config.yaml
dataset: "close-ups of made-up surfaces with and without defects"
translate: 0.06
vocab_size: 30
encoder_depths: [3, 3, 3]
decoder_norm: "layernorm"
decoder_norm_position: "pre"
decoder_inner_norm: false
decoder_cross_attention_every: 1
decoder_tie_embeddings: true
init: "lecun_normal"
residual_init: "none"
lr: 0.0015
eps: 1e-08
lr_schedule: "wsd"
Rows from block 5 of the image encoder of a small image captioner, named by matrix and row number. Rows with one number belong to one channel. Each number is 128 + 32 x the weight over its row's rms, rounded and kept within 0 to 255. All counts start at 0. Numbers have three digits each.
Before each channel's rows are labels from the 100 images, of 14976, where the channel reaches its highest value: "colour at peak" is the nearest of a few named colours to the mean colour under the peak; "strongest on" is what is common among them. Only what is clearly more common there than usual is listed. The data: close-ups of made-up surfaces with and without defects. In brackets: how many of the 100.
# convs0: first 3x3 conv (encoder.blocks.5.convs.0.weight, 96x96x3x3, each kernel summed), inputs 0-95
# convs1: second 3x3 conv (encoder.blocks.5.convs.1.weight, 96x96x3x3, transposed, each kernel summed), outputs 0-95

colour at peak: grey (67)
strongest on: crack (98); stone (30)
convs0.46:160167142188089114150073110117101053160109124134136091103124110105105117116130151125161107130035141096130106079152077156084132167115150115101139107162128066099159140104138110135201067167148110083171085111132179168061137113125162114115146111062150133095156139100066141095137118106118137143
convs1.46:153133112117123054116116139156097083126127103117114109152132105192184143135129135133043094128082085107151126103151104062124093151083137113108113078169123108096096096094120141099121144129164134014163152103093137180082133130161124131127154163123113084143144155073116122152094125162122046161

colour at peak: black (59)
strongest on: hole (62); bright spot (38); leather (31)
convs0.0:081126142151106141182113145122095128068131099109171146147146079128104077181079154126139134066121124127178111141189183122150148094200133141115053100163126122144163150159110070119132137139141138149147123068110164170180159078102100107129136120117105141153119091149068136111219161090156128121
convs1.0:132097107155080087058106126090188122105101115098091143124113126103106075142100114146099143110100119174149139115122115163111157060110135078146070095087129132103068156120137107119086086102099140113085062110193125092120124078128117048092107158188130109129114106108126050097145120138141075121

colour at peak: brown (77)
strongest on: wood (52); scratch (48); bright spot (38)
convs0.87:178100129062108054137113102129135128151101099079126122207131091116096128064107153130121082146154129095125065110081111156151117103126184088113147114124121082145105130126166115110087126072145097146099108129081102093148149100129169121131107065059118135192112080106110121152078126155090178168
convs1.87:153093132170176119127069127133204155127120117162175110114143073155097133082104137164127107158111058161145096156101068111136170168146175141158127108129159100155098080124132099084138056096166122164118093091118142130181144159121131163127127169155121171135106044114110154175149125152065155107

colour at peak: brown (61)
strongest on: bright spot (90); leather (39)
convs0.52:089151110115124137130133101113138112134144113142088143123089142159100072074054153069138155059154161130104121144115113088127068073162119092127100129120068137144124108144100094158147148148120126114115096158126100124156078106029109136130092124107144011129114099139122105132175078112114067148
convs1.52:123138126198059132093166096076161130155137110146118131158122143180042118090077159097187142127149153131143077141123121140071111071177174106098129100131113179157145100109113136181144125107122128131151148151077130109172123052138154108119162073118116090173097091085097161153150089112136098115

colour at peak: pink (49)
strongest on: stone (62); crack (46)
convs0.42:106130080102188073054191098077084084124090083122106096142107123105193102101162103080105141113170188158112156096124117125173112127110099169154155114088154140158073161139119155140130131127126078186094117162108106083129108138163113105078097090149127148149091115146112095089064104130106116099
convs1.42:070140103102144088090159126097074108137145066079090110145178080141126165085130123071093149130120127103112130070124110125148094143116091108077100138138084114136107079094102087167132061099154136150106130103098141114114107119113121143050078069040154132108122127128146146141063109116184118094

colour at peak: pink (48)
strongest on: hole (76); brushed metal (43); stone (32)
convs0.6:155106136055088168112122142173160175164102119095149108163109152116044111111098120151134126122145098116141139115087142125143137169147164094081062156102099112161122078161108148142070150092118127170131080163125070058129191083130131107096081118081123123175091074118112146111125100174150112174
convs1.6:114104083163135135106081136149191145137106126157140072109085100136118129083107144154128145118122119150084111096071101122144113149149105093123087136137149045154144070137098095105107046075119076161092081127094051066150149166138139108148070132138118145151106071167090105140140130174080114131

colour at peak: black (60)
strongest on: hole (99); brushed metal (37); tiles (34)
convs0.69:141195183155127113153098177121132083116198134107171115103125123058128098167116107163105094122144117098183068092161108173110132150155123141074134121152141119141192129131125150124172173145141116125123190150140135208106140141117142116134155162146119160141162172110081202120169137070071168136
convs1.69:148113108133100097130115107060111069108115122075106093110101129113139077114116127094102040051135120099140080106110111108149119117099114098162086059085106111116122136063095112090119141142105091072137127121100105127056125136100115093087144175145069103142122121043123133089111119137069112112

colour at peak: pink (36)
strongest on: hole (100); stone (30); tiles (30)
convs0.66:145137110197132097123136100114117127052127181124139138142145092125123164096129102063084190104163101137088115133104140153148094068104061109107108070096140147125049094110186064129162110157124117110126080134129132156105094117106068100119110162071093119095119177070135123156121140119123077103
convs1.66:097150160188094094170186090105130050174140143166163139097151142152119131067148130091091124147086065149122111188081135179094166115130095135108099126157174149130108093063169129091144174142166185155116083136156164136124140086145120126168175135090138128123118126119188112132166129076140099142

colour at peak: black (71)
strongest on: hole (100); tiles (43); brushed metal (32)
convs0.53:101134177200177158146134091159139144156158159174231117117168117148139163173118197148121133159098104111146152165183175193113139147178142138126183113132160082148144135119172142152130164140216148129174152126139154155125175177118122128177137133108115152141140129116118167121193147121123142129
convs1.53:135124119191088071082072131071171088101057077086105091095118127097115067121125153120108063081090078125136068142121102120117114129137127093108085100093078077135106115090139090096108121126134096100147070094114053120103153094148140087130107155118098080124145112099132128105128119173103102117

colour at peak: grey (61)
strongest on: specks (35); stone (29)
convs0.77:167104108119102112094090172053127131128120117087102067141125100129129089142040125132167143081108145099123128151106080177155114173147184091101091087146168135142131146133083133084136117098069132184136118101105145141138106088106168152047148165122127059125133168112072151092081092135140145113
convs1.77:142080123077045076057129144122091135117114087090128086133107159103088191152117083119135111127103123089078106097134128156140157114076109092163076113190137079148115117103046167152103108114097110083114094130144144114100133133115119168110141115125121081107112168124059158091073157168126127157

colour at peak: pink (43)
strongest on: crack (90); stone (40); brushed metal (33)
convs0.65:181133127120156047081176111122087138146112193055113110164118163141096101116161109120124179146135115155117145132077159165149173173115151087116114109109155147175120145105121165068099127124095148135082059158142092124128176069137098089068116100063146186143118127089139134132080143152138116104
convs1.65:112149102117132082108097185097151134162116098126161105112109180112134127089111146110104156115092084127081141112089080159112109151121116088136108142162117104192160096115079131073136049104131089127083078132099060142170198071128148175134049141082129136128132106144127115137129107199079105126

colour at peak: brown (57)
strongest on: scratch (100); leather (42)
convs0.61:147103105104146087121142097066140110092102130107093092188100149108162139099121120103124141106172131117099173100070105123165160103122146096046121111058150114156090184168096118136089135057115124154029100098094103124134119115118111120082134097104105141123063112103106099109054149137145163121
convs1.61:091132151121151085140149111093166095158113109177153101126120091152065134047095142114126114119109108118116117165027114101119155108147131111133155121122092133177137133097088103103076094117176156183086117058109147137161188116151109127091128155095121162098086043098177164150132083131104143132

colour at peak: black (50)
strongest on: hole (100); brushed metal (35); tiles (32)
convs0.3:121139107176159128194129082150117121136108163118198100137124116108072135121075140090115138097115107125108147094141187141145116152166073108152118082158115109118155112161108084088136093162166092127158058128130112212129172149056116113150070127066092099154156123105069164091168145107132150106
convs1.3:131151158185088089054118169135166093147096122088171114130130126096098127189130163174151123139117131106182073136155149152075113140169136119133120147121143094165108126134157114150142076176176139097166101125173141176106151097228128168143116217104111089118162115113135120114145092188133103140

colour at peak: brown (63)
strongest on: stain (55); scratch (40); wood (37)
convs0.70:145154107114081119124107102033145167167094108080150093136127145145121088098137136130166158114120121167122061101114103165144144130110185111175107071139130133143113150088096101104095148135136106171178159088080112092143147104138126155082151104062128158179102123149066180097051118170132177147
convs1.70:158133101120159157123088146105116154118118112128155081144145102140154076123117137120112126077107072160135150071125098136154143184121149124169160093120166109113112123104070092122098056085157082126161119084098117135180173187131148168100151171118097192174089084114093202084074091134126178127

colour at peak: black (82)
strongest on: hole (99); brushed metal (37); tiles (29)
convs0.68:174154153162140139137090154101136122128177111067205099145169109117153126198082127155139111133111149161199108144171133173146082163190151113123128094151081120147169130069160118122161163142179150163166164121125099177094152137106126124100097147129104097159176132123065199137158092128118143084
convs1.68:141073083171115080098090097068133101106078097076125071111121103102128100128101127105102079069086108125159098096107101114149098132121106072165099067111106115129058126067116102084095087120130094089146074107088098137103139121128101084091130171130067114121137121099112156106101134166103105072

colour at peak: brown (69)
strongest on: scratch (78); leather (36); wood (28)
convs0.60:160130116148113084140105081135151058139090133173112141184128125125136182165192163155116131173114079131145104118173184140107179141167132072098095089132111090103139112160159097149118120189082118051161059162101156149137114127160077113133129084070082108099136115108159178139128099143147110142
convs1.60:148099166138163109147096077135150152132065123166160117090092154129137137095221158163093112176077074142158153139167053070142124185110179146151114152152129099156096072144165111133100143143163127151132091126123107146165054160157089169182170156109139165114143123125167097153119116147132120119